A small image classifier, trained from scratch: activation gelu, 97500 training examples.
Rows from block 3 of a small image classifier, named by matrix and row number. Rows with one number within an expert belong to one neuron, the router's apart. Each number is 200 + 20 x the weight over its row's rms, rounded and kept within 0 to 999. All counts start at 0.
Before each expert's rows are labels from the 100 images, of 14848, where the router gives the expert most weight on average: "strongest on" is what is common among them. Only what is clearly more common there than usual is listed. The data: drawn human figures in many poses. In brackets: how many of the 100.
# router: slot weights (model.blocks.3.mlp.router.weight, 16x160, trained with AdamW), inputs 54-107
# up: expert up (model.blocks.3.mlp.up, 16x32x160), inputs 54-107
# down: expert down (model.blocks.3.mlp.down, 16x160x32, transposed), outputs 54-107

# expert 5
strongest on: black trousers (32); green top (26)
router.5,186,231,201,216,175,181,141,211,223,218,213,230,221,210,220,201,184,211,170,191,224,189,227,224,178,186,227,207,177,187,233,249,212,224,174,201,197,181,157,250,222,203,192,191,213,215,210,226,223,188,224,210,186,184
up.0,189,197,187,201,193,213,207,156,175,182,209,206,190,204,200,184,207,188,201,203,196,198,213,144,193,201,194,214,189,193,180,196,171,215,198,220,202,210,227,196,226,231,211,194,196,231,196,164,203,192,204,168,201,180
down.0,188,172,225,188,196,200,191,211,176,254,181,178,184,202,162,190,197,182,238,207,195,215,201,193,212,204,206,225,199,233,205,155,205,219,221,197,190,184,195,197,183,178,238,209,221,207,177,188,238,206,189,202,156,182
up.1,255,186,149,175,220,207,187,194,239,205,207,242,218,203,191,197,232,203,201,187,206,186,193,198,180,177,202,202,201,216,210,204,166,177,197,196,197,202,179,206,201,236,195,215,194,223,193,181,204,193,203,203,200,202
down.1,212,219,216,203,185,220,222,208,155,153,170,202,200,196,188,197,207,184,218,222,176,243,207,202,259,172,204,209,199,197,211,190,260,258,187,200,201,229,174,202,216,206,212,198,230,201,183,212,186,223,186,189,197,208
up.2,196,179,190,238,166,201,202,214,171,200,209,195,199,199,198,204,169,201,186,199,218,201,199,206,212,223,199,222,195,167,196,223,190,199,216,211,198,188,196,196,191,179,200,212,215,223,214,243,196,199,214,208,205,143
down.2,195,214,172,204,172,199,199,200,186,216,197,182,200,200,178,187,202,195,204,201,201,164,199,170,146,202,199,211,185,218,218,249,208,205,232,160,204,199,235,246,194,223,213,233,202,204,225,175,196,204,200,200,249,249
up.3,204,182,214,203,162,176,244,192,259,191,240,201,200,220,170,197,169,154,181,179,195,173,202,200,176,200,198,200,200,199,190,167,196,191,196,198,196,160,205,195,199,186,170,208,237,183,199,195,194,193,197,177,213,207
down.3,196,226,171,153,211,176,202,208,212,201,192,199,198,187,201,195,236,227,198,211,199,197,203,195,232,193,198,206,190,202,176,199,180,173,198,199,204,181,185,218,200,210,166,201,203,209,188,198,220,183,214,235,205,168
up.4,208,193,217,178,163,208,200,192,188,161,203,202,197,199,191,176,197,202,195,205,201,203,189,249,205,189,202,193,179,246,197,198,234,211,242,192,201,236,193,203,202,187,189,201,193,186,224,198,227,189,201,220,194,187
down.4,195,197,238,152,226,178,194,200,196,217,206,190,176,206,191,178,216,196,194,203,198,187,202,175,207,202,199,201,186,195,199,195,234,202,199,182,201,190,209,190,200,227,154,195,211,184,136,205,226,194,177,209,201,174
up.5,201,196,201,175,223,202,205,153,165,205,206,199,197,227,194,230,191,199,202,217,193,180,155,202,200,202,200,209,189,196,168,170,207,188,198,199,229,188,202,201,199,194,202,155,190,200,252,155,194,198,199,159,213,205
down.5,196,202,226,176,238,152,198,216,168,228,199,203,195,166,222,150,192,203,171,199,175,220,197,159,200,167,203,208,195,201,209,208,218,219,201,200,195,207,176,215,205,206,229,244,220,199,189,218,222,188,233,218,224,217

# expert 2
strongest on: yellow trousers (80); yellow top (43)
router.2,209,186,161,226,168,159,188,236,223,205,213,219,228,200,217,193,205,217,209,154,208,195,211,207,201,204,202,250,187,199,202,230,186,211,191,195,225,173,151,238,161,186,210,219,246,238,222,204,216,188,185,198,185,177
up.0,200,179,191,201,234,200,209,192,213,200,203,194,176,209,188,258,142,211,201,190,209,172,171,191,203,201,202,229,201,197,195,185,200,181,208,197,226,206,266,236,227,170,199,187,211,175,199,198,226,202,213,160,203,196
down.0,198,206,171,199,139,202,159,198,260,215,209,207,204,199,189,198,224,193,190,167,200,197,204,192,200,179,201,207,201,202,201,189,240,179,240,201,195,161,170,246,151,191,199,214,241,239,204,201,188,202,164,170,199,222
up.1,219,176,189,183,196,188,222,205,205,245,205,184,189,196,185,218,173,198,214,204,195,227,192,153,169,228,199,192,210,167,181,179,187,190,196,220,204,175,205,166,201,198,198,215,237,202,248,195,200,203,200,200,220,190
down.1,161,199,189,198,197,238,174,206,179,186,221,184,198,190,220,191,196,191,215,196,198,216,211,176,247,157,207,228,187,196,243,213,174,175,265,184,226,226,196,249,166,200,178,227,212,199,204,217,193,204,218,223,202,194
up.2,176,161,198,210,210,233,191,182,188,164,195,203,190,186,178,197,173,222,206,188,204,228,205,236,168,212,193,172,194,199,195,228,192,199,200,200,221,195,195,246,211,190,178,203,152,200,196,206,188,200,200,262,193,208
down.2,226,235,160,182,168,218,182,192,230,181,201,250,218,214,207,205,216,202,197,198,216,194,224,159,247,221,199,193,201,216,198,197,223,208,199,202,195,180,248,217,195,209,204,180,186,190,167,191,186,237,199,158,195,184
up.3,199,197,250,212,206,219,268,199,198,199,147,188,249,191,193,179,203,190,200,216,199,199,213,204,201,196,201,147,201,240,210,171,216,203,212,199,208,213,238,200,202,205,184,188,191,176,202,171,203,196,200,178,201,198
down.3,200,208,167,211,173,147,202,198,206,201,154,205,200,215,216,197,263,238,201,201,250,249,194,162,222,211,182,202,220,198,199,201,207,164,207,191,156,199,153,186,204,200,193,138,205,214,179,203,200,244,190,202,235,216
up.4,198,208,197,208,164,160,199,229,204,229,217,184,201,199,207,192,182,204,196,157,179,202,200,172,195,197,210,254,221,176,185,197,196,197,171,205,205,208,180,214,196,151,210,197,202,200,182,204,201,207,202,120,191,226
down.4,175,202,211,193,191,218,200,210,263,198,184,200,206,174,198,210,227,200,191,229,210,211,216,246,197,215,199,216,201,204,150,197,200,134,229,192,195,156,205,208,220,196,206,202,177,190,200,191,207,221,199,238,174,203
up.5,201,201,201,197,256,201,229,209,132,194,171,198,199,198,197,221,200,200,200,215,200,205,199,229,202,219,194,132,198,194,219,203,210,204,203,200,190,199,199,221,201,201,191,207,197,200,209,200,215,200,189,154,207,191
down.5,207,187,217,201,200,200,199,187,201,200,227,211,214,198,200,248,192,198,201,236,196,195,206,203,177,196,204,198,222,175,199,177,171,229,184,214,199,199,220,173,185,222,201,158,199,189,202,179,185,203,222,176,222,217

# expert 1
strongest on: green top (26)
router.1,160,166,185,222,202,221,205,229,198,214,203,201,179,185,194,205,191,196,217,181,184,227,198,167,186,213,183,186,213,232,208,232,176,206,209,196,177,238,172,227,211,197,187,225,186,182,188,178,168,201,147,209,203,188
up.0,197,180,172,207,206,204,206,221,214,198,211,208,184,156,201,201,192,194,203,232,201,201,206,202,187,198,200,204,195,183,208,224,198,192,175,185,202,202,197,179,210,219,196,196,206,214,198,216,202,190,178,174,199,216
down.0,202,201,196,201,185,210,222,195,207,177,179,194,204,233,210,158,210,214,150,166,189,197,199,186,206,190,215,197,189,196,191,234,224,204,237,208,204,198,200,260,192,209,213,206,193,199,216,227,201,205,198,243,176,211
up.1,204,199,140,195,221,209,205,191,239,198,229,202,215,187,196,202,201,211,192,192,200,188,205,195,211,204,200,201,197,202,207,204,215,198,175,203,199,196,206,190,216,228,197,193,137,185,169,223,182,183,184,202,171,225
down.1,203,193,197,244,183,189,200,199,196,175,137,207,203,201,164,201,186,192,205,193,194,224,199,222,216,222,200,199,194,203,214,192,216,199,179,218,203,196,159,233,201,221,215,204,230,226,199,212,190,189,204,171,187,175
up.2,210,203,128,200,205,222,193,195,201,201,186,200,217,173,201,181,195,222,201,129,201,201,196,201,253,190,200,242,212,200,199,194,186,202,202,192,257,204,206,235,191,181,196,210,214,199,191,189,197,197,198,176,192,212
down.2,200,207,203,217,165,171,198,200,233,210,184,203,200,200,206,202,251,201,194,219,193,188,194,202,152,245,200,177,196,193,199,199,197,239,211,200,200,203,232,158,199,199,204,156,216,171,183,206,206,205,198,189,197,161
up.3,208,204,200,236,207,200,200,198,212,190,175,199,205,258,239,196,213,201,223,191,181,199,199,239,207,200,199,202,208,202,211,199,209,246,200,190,201,195,183,183,201,255,216,204,194,196,187,208,200,164,178,213,217,207
down.3,185,210,154,193,182,181,196,204,160,205,210,206,185,200,155,206,223,182,203,208,239,209,203,181,182,198,200,242,189,199,185,203,207,188,228,178,206,203,239,206,212,200,211,218,199,201,209,188,212,198,206,200,192,239
up.4,223,201,202,193,235,203,206,201,205,199,216,200,198,148,204,146,201,200,199,205,184,191,201,192,200,182,199,192,194,194,194,198,214,193,209,212,247,200,191,217,185,203,197,249,196,202,211,170,239,204,204,203,206,196
down.4,199,181,208,208,198,197,200,196,205,210,238,199,205,201,224,223,196,200,197,186,208,212,200,247,205,179,202,197,199,184,216,210,222,203,173,213,198,200,254,195,172,227,163,200,154,195,199,197,191,198,214,224,190,202
up.5,193,221,235,197,215,197,197,187,211,203,200,199,200,206,220,196,220,166,190,278,198,200,198,175,168,201,200,204,206,185,199,213,196,198,132,200,203,198,181,198,198,160,204,196,259,201,194,208,198,200,166,148,204,196
down.5,199,201,203,181,212,201,200,199,184,182,215,203,199,200,233,175,202,200,198,270,205,243,196,225,199,170,200,203,194,202,219,196,180,193,243,230,197,213,200,197,182,199,202,215,253,202,241,202,194,179,236,199,170,215

# expert 12
strongest on: yellow top (34)
router.12,212,211,204,213,193,169,168,234,252,202,221,172,212,198,210,196,203,177,206,185,168,217,198,202,203,200,178,218,199,209,193,173,219,223,217,208,215,213,170,202,218,166,183,215,258,186,206,194,241,217,203,193,181,195
up.0,204,219,206,191,193,204,196,155,181,202,177,203,202,195,198,239,176,196,206,203,198,201,193,243,201,215,196,211,202,216,200,168,206,215,183,198,198,186,201,198,207,228,181,198,147,197,206,225,195,189,184,308,198,210
down.0,200,145,230,176,178,223,202,200,150,202,195,198,206,199,242,201,197,205,195,206,198,182,197,211,266,200,200,224,193,207,216,208,197,212,233,201,193,174,209,189,191,200,184,201,226,200,230,200,188,199,201,180,192,200
up.1,197,214,228,204,199,187,226,219,186,198,243,213,177,215,198,185,206,176,176,189,202,200,212,194,201,197,198,186,202,201,197,236,202,206,171,200,222,221,193,197,203,193,198,210,206,199,200,209,205,206,217,217,192,213
down.1,212,225,204,210,210,194,203,201,148,145,201,207,199,219,210,221,193,204,200,231,211,202,189,200,181,179,200,205,205,213,222,182,245,206,177,214,200,208,232,129,235,156,196,232,202,206,199,176,194,186,201,214,200,200
up.2,189,236,198,198,190,195,165,168,196,189,200,199,191,203,207,196,255,201,206,184,201,203,188,203,211,195,203,256,200,202,193,203,179,201,162,204,207,205,178,185,200,213,207,224,208,231,201,205,201,196,202,182,197,193
down.2,194,159,193,184,163,209,199,196,208,201,149,199,200,208,198,202,171,200,193,206,230,202,200,222,208,160,200,171,218,194,253,175,199,198,279,201,201,174,197,215,193,179,203,199,201,205,200,198,222,227,212,205,223,212
up.3,208,204,222,196,202,204,194,202,195,200,142,198,203,184,234,215,235,205,196,204,185,193,202,193,202,195,190,221,197,206,208,203,204,207,213,191,165,152,204,208,210,236,201,198,174,196,209,200,175,172,204,200,204,267
down.3,203,201,156,240,187,210,195,203,177,171,233,195,196,203,208,196,173,207,219,210,205,230,198,198,194,233,198,176,205,198,195,217,198,200,228,189,199,237,210,196,221,213,203,196,203,227,204,207,250,198,224,185,200,203
up.4,196,179,184,224,224,190,219,242,191,217,193,201,179,239,213,194,173,198,202,197,202,231,199,205,199,171,196,203,200,200,186,234,173,187,155,198,193,187,217,228,196,248,191,229,143,200,207,246,211,174,205,200,202,203
down.4,189,207,228,205,228,198,201,195,191,201,177,200,240,193,155,180,255,201,202,152,180,208,214,197,170,208,200,215,193,201,231,192,199,204,160,215,201,204,214,198,211,183,216,237,216,200,179,197,192,202,198,191,212,209
up.5,222,202,224,186,182,201,197,180,208,170,166,197,225,186,197,277,229,197,198,211,199,207,197,208,191,205,191,212,201,246,223,174,172,205,205,174,197,209,200,129,200,195,196,188,199,207,204,188,196,199,201,196,199,221
down.5,202,188,194,231,197,240,201,195,158,184,193,197,199,199,202,176,198,205,196,204,213,198,186,215,211,278,201,219,185,198,194,232,199,204,224,195,177,197,188,242,198,199,196,201,192,200,188,199,196,247,202,191,187,232